{
  "model": "image autoencoder",
  "encoder_arch": "efficientnet",
  "encoder_widths": [40, 80, 160],
  "decoder_norm": "groupnorm",
  "decoder_weight_standardization": false,
  "decoder_block": "basic",
  "residual_init": "scaled_by_depth",
  "lr": 0.0042,
  "shampoo_beta": 0.99,
  "precondition_frequency": 16,
  "merge_dims": true,
  "one_sided": false,
  "weight_decay": 0.0,
  "adamw_weight_decay_other_params": 0
}
Rows from block 6 of the decoder of a small image autoencoder, named by matrix and row number. Rows with one number belong to one channel. Each number is 500 + 40 x the weight over its row's rms, rounded and kept within 0 to 999. All counts start at 0. Numbers have three digits each. After the name is the row's rms in percent of the matrix's.
After each channel's rows are labels from the 100 images, of 14976, where the channel reaches its highest value: "strongest on" is what is common among them. Only what is clearly more common there than usual is listed. The data: pictures of board games with random positions, seen at a slant. In brackets: how many of the 100, against the usual share in percent.
# convs0: first 3x3 conv (decoder.decb.1.1.convs.0.weight, 96x96x3x3, each kernel summed), inputs 0-95
# convs1: second 3x3 conv (decoder.decb.1.1.convs.1.weight, 96x96x3x3, transposed, each kernel summed), outputs 0-95

convs0.90 081:499555522486560499526437555509489435533520408379486492486489497438504479479520567511532470468542460512511483494457483511529517492487540538551516525425518505557483504568532586578491474530500491506474588509539492464534485450469514505483511507432454578472526515487511512559599503539531483439
convs1.90 089:462474490546504538529455455511509537419523496615511478414485513522513505497433540465593529514455444475518530473508526506509453467539502532455459500539555453488496585491484412445493539462511463521463466528421528464563478505538449475497561451444471436510500544466467470439459494504533502511
strongest on: discs on a green board (43 vs 16.9); noughts and crosses (43 vs 16.9)

convs0.28 092:515517474474464487546525513534409489489537581527468530483493486413524528543526439558505546495467429469481538472539535479530492482512520486411532489515598514471513494542457518493510423531541472473516582560455482493522508531490455442449524452489472415495494450580538477543516543438442502534
convs1.28 109:425446501505526542504561483514500481486513432542506470501494504538543562567481568465440443441415448504509513450491501514461472575554554492534498442541478466429530502446523441438465578542511482549513459470458522509528486510451528506513490566551491522534517587495506473438501505480546573483
strongest on: discs on a green board (66 vs 16.9)

convs0.54 080:497480561493483485450551491466449506530441485456466468575452475434500469453448545528500474482524457545500471489427573480516531479499504446473435537506500446473483537512531480535449486518556491389481563466569463558521531493550461506498536487518511587458553505495541456480561524448472554426
convs1.54 099:501518428545462459558442529526532528521498584465526510481473487482516523512556510403534549455507516469520517520537459459522501414553489484468566486490484520514562493521545579475490497571554526525490479528482460489573532445510416484522543541510504438545440444525428500569479437551473495513
strongest on: discs on a green board (100 vs 16.9); nearly empty (66 vs 34.3)

convs0.1 092:523403466509533465520613504508416446479477504473478526537465517474520482519473533550447526417501525441505553478477418545497489504532515411513520469491487532540485425589506491488542494467492446435563493505541433450473554570542488532529464527480497551537478546506524512531478498490556524515
convs1.1 078:512497511497570457493422448565552525586504522498485513523543511498443552492538527445488453481532453539475439513565467446494473452525597490531451521535571566490511491421555467524551499525537462537464543466495547493511488473495513585529498546511527462495513507541565487453518470519455440424
strongest on: noughts and crosses (57 vs 16.9); discs on a green board (41 vs 16.9)

convs0.62 091:500467499533483491488495502531435485486493455505502461629463489485491526522517397523496523506540495423471528508509488501482464517478529477454490464592595544422460494477508517488454439448469464478539529433558465526529500461518453538437453509568563516482480483492530483545495482434393511509
convs1.62 113:541504439487568432494536456502487571427567523518461532507496469546506550571519550529488516464460551432542580524426514485521454441464539450476444459478505455501545464529465522525491487528483456538495523566502520473567561522512497428474467496473531486529503510526489420447569543499518447550
strongest on: discs on a green board (93 vs 16.9)

convs0.26 100:499523536426496504467517489532430483509535559532576471538539421507502499511475576471569521515548473467518474505506505498473482484589554412511514498478451505455556480564467472492428497527554547484485542576358477509519553449495533502498504450521480550519498489499581455499511514508536473480
convs1.26 101:425439485509501522524518502519528518477580555561474536472509511518508469523482507555387458486585532509425485506503574515518454460414471545458553481511493507444505571511529413433495518463486469530527538508483456420527534504534495494457548476454537500502522485471548529555556486475490578510
strongest on: noughts and crosses (100 vs 16.9)

convs0.34 084:516523576429526479509487521472523502528562640523556487507547498500474503457449554412513529540536523503518521491530445523450462525457462509508490499516538438553436500511483496495485479510486527450468474433476585467545459500499484476542471455523479473443411457491461606520546488442512496508
convs1.34 075:528452498511529541471527496543515546495498433507478485471461486523522577520476473518492481447537432513485495513422485489451514513552545494510449501521423467458509475555509541440484546504496508501546471495539398521408474517444475500518458510564510489560466554503478411390516568579458517537
strongest on: noughts and crosses (100 vs 16.9)

convs0.82 106:479528545510537453496442467526494484541506511520384539524522533567496514465506436500536492543502483457578543491466478570500500481544480442500460484477516537540428421561433515457444613540561548537499500480553493470518397507509486502515501489534506515483469479494484477539500479509609483500
convs1.82 100:571470459496531447485510444487447500499451577478552434480510549478427407459467534487465480527515585473573434574522509515493575541458455543461502493524483500530554478457509488515500476480455517473523496485479489457482574415470531487492467489472515501504438485551524537451439575518436524488
strongest on: noughts and crosses (100 vs 16.9)

convs0.15 087:551514515556531440478511472563459459550515385516448432455498427572570532540506441531533527479511503529456484471521473535492446526558540473511480506451576483499539441472495466502458549484516502548514441482540514508498452425542551520466518537477524497485471468491444521473469469454566417526
convs1.15 077:463458410519464533536504385490483517476469555508490484480468488459438553467409520490495550528433509542457547491540497523510531440563498442455503515496520508517557412471486538559526413457516495444494508493489542470471583501552525461512491493485539536491485466499466431497541457430484456537
strongest on: noughts and crosses (76 vs 16.9)

convs0.61 103:546566502487532556444470481485409534467536516508542502493535487495473509433499531496535525521451450502470553511562509526472533536474533503504506468513397484527506471537466403539462507584473462558529529510497565501591503447405564487492481488504547464510491557519483510439573448497504463449
convs1.61 088:516502552444434532491529460498512518493529504510448539545520498510509512570565532487515572490475536531425470463435484462573474417502460542471557494466550515443471496510524574480481510603542507478517406590454513491502439540481484484472551537511551496481512440463522510591502483478470501469
strongest on: noughts and crosses (79 vs 16.9)

convs0.63 127:504399488526502434505560484564420432538512458560532513489468464499488540458460378559496480529522542509490546486537443549528509543460510522468495469493453469490567514484470466525541470537488506508510534472486504492420520537536498443537563485486503449508443450476431519536437494450542567529
convs1.63 188:498487530517478519487556405484488522531498510522502543421478464526571448476437491453543532461499524504472473444500500508494475485542485481488497491528581517473495531483508546478459609581582479545466427533544465583509417473488463477527546461466506538482473502492502567530506520529472559399
strongest on: discs on a green board (100 vs 16.9)

convs0.22 099:513508502462473516514523475450523401452518501455549492489572449420486537484450477528501520515473452498590524509475456496511461483534429481534547528528450442513432439518570506474496472521514397430500443516492508511478508462472587520562551468545544553539542470456549549453487484475484477529
convs1.22 086:460512467449559490528476467544430513502497529513481513487435496524545512519503501547464457547475581507488457552522603461567541469480608569488480507504518540519549556440498472557499528444544528506447487462553549556503439563528475579484554518537474463473472476510502520507434550467506481536
strongest on: discs on a green board (100 vs 16.9)

convs0.37 095:484520515541466422458490499443491520558536408535522560461500468484475532523535524448545484514499458478501487476529523460522445499414457489499516458483555445474487492511448508499515402498490488476450607419421545535525508446550439531550550543539484460562513505483509450527479478486508430534
convs1.37 089:524482450437499519517514598493527445496532565418542409489481553505462530475462448493451501488502516517481511528389439544513513533498468486581484549499521571450501483533579518522493472489477542457513435535522501489411518468536507489499463437419521530477500489547492520493456556482480535445
strongest on: stones on a line grid (97 vs 16.8)

convs0.78 097:484568526570495447423438464529524411484476567469492416421477487413511470514486540511453578517448515512588553561559558531521529524547541593523544521449501493541490480472491508488456458510506501478456469487503486493572474543467531444478495497483514482513475520456467526469493478459457498491
convs1.78 083:576429495484555507575478561521508530475467508497551512499539570568445508499538572511482430525570511570450490552494426418498515518383495481523472485509464527451482468521508554524489481518453478460542471471497484486445499470520475501531513516560487556503476470500527514579450585469490461480
strongest on: noughts and crosses (54 vs 16.9); discs in an upright rack (46 vs 16.4)

convs0.31 106:477473469484441529522499518500492568467491568553482489517418571530479525534509561531468428532467486521535436501461448423520527507536571535564473476513480482480533503556535490520490479472545575484497507465497510474412507443566451552533446515552470493538543575455449466566510553529530459537
convs1.31 092:519465483539490493528483483530536494506469479581517532490514459535542457527485501551463566484589535499479510491585588537433497462550433455467459443463455485510492547507484438521472527499423463515497504482530460465506512536519545417492581460417556564498457474509535440426498550521503487530
strongest on: stones on a line grid (57 vs 16.8)

convs0.95 098:507538488506520493489486493500537423462531492468539491500525555434511509468473545487490497421509551520470501478556494560540456455507496549481472530517474536577510541547474493525432483459524547580434527596465564476598448504499509506492580517432493530533561584487500545487504420516549475472
convs1.95 093:452473560511457485500544557503438527556541471482492572547471556563579497478488508463480532463486489534578498473437531475432566513495453452486473505493495493470398474487531513419512612513444506484498472508530437512492499407460514530511522447524456558511502581486477476490521492496477538475
strongest on: noughts and crosses (90 vs 16.9)

convs0.7 090:555511512490424442438476520508419504465478433494521527504539513456438491528481469480539475478519515422496569431540512530450409584481484453457537493456485513505500533442457463492511501501514512499510583483500517556482495479513516494518501547573483440469518575415509554405473454475543508468
convs1.7 135:465443508576465554483462468534465465539508557488434512503435529531477548451643484542542518528427579493504469527483512454487561527511493481519497460560480565492489524573486476516530507472492435546573488530512462499464535479487440535546483488418517488493477531474446562553462496532523495511
strongest on: noughts and crosses (100 vs 16.9)

convs0.77 132:497489430466507457468493446492459540462439399464580591525497497442480469445497472556440511445462431506480517507495529503516513515491535530500509572557565506493578550539426533541504511527509504433521571493473543511466472511539524470440470437525501512467439515462491486539545535529440518539
convs1.77 133:431507514485492520519503398531483493496493552528426501489480486522469414502466451492556486488465470464468500508505466499481416480452524475495474420471581447541472458603484464492524481493554537549462494412496482507415461517506432502488441462531459509515542537552526500435567444478479471492
strongest on: discs on a green board (100 vs 16.9)

convs0.73 103:536543465517527500520448488523499455503511543439546474445476509408455436553518597478515457495436503482537521465522549480532531505493505567521509483448450492536532515497536472552507530429531520460452478519481472442566472498530463474551450435517475591511504439499430481553510491521614477479
convs1.73 100:530440518429455506465486504506486546479503458489519563521514469502532512481489475499525546533566525549506405530439541496468544523477526500457448546517528522500465461516502518521504477573472452532420474604526517464533493447482463472553530474502502520490480486497555486453496578529399603408
strongest on: noughts and crosses (100 vs 16.9)

convs0.70 088:471556523531476522430487481518453501554521449532401531522470514516536481551483389476552529493520474505483443504509537583447449473469528539487392521492520507477532474590500486438462524544568490501513462514583518476519513563483488478447517504462460542499557490521484531515526426450508446519
convs1.70 109:539470510451505489494583537463501490467463560467515474524552528495447472469492514470476587464521559529542539548584512474467506493535476434506613519580480500475513532421486575516531492513482558450448542490502600536508432487498467514553499572506488537478439447532493492509493468519530485455
strongest on: noughts and crosses (81 vs 16.9)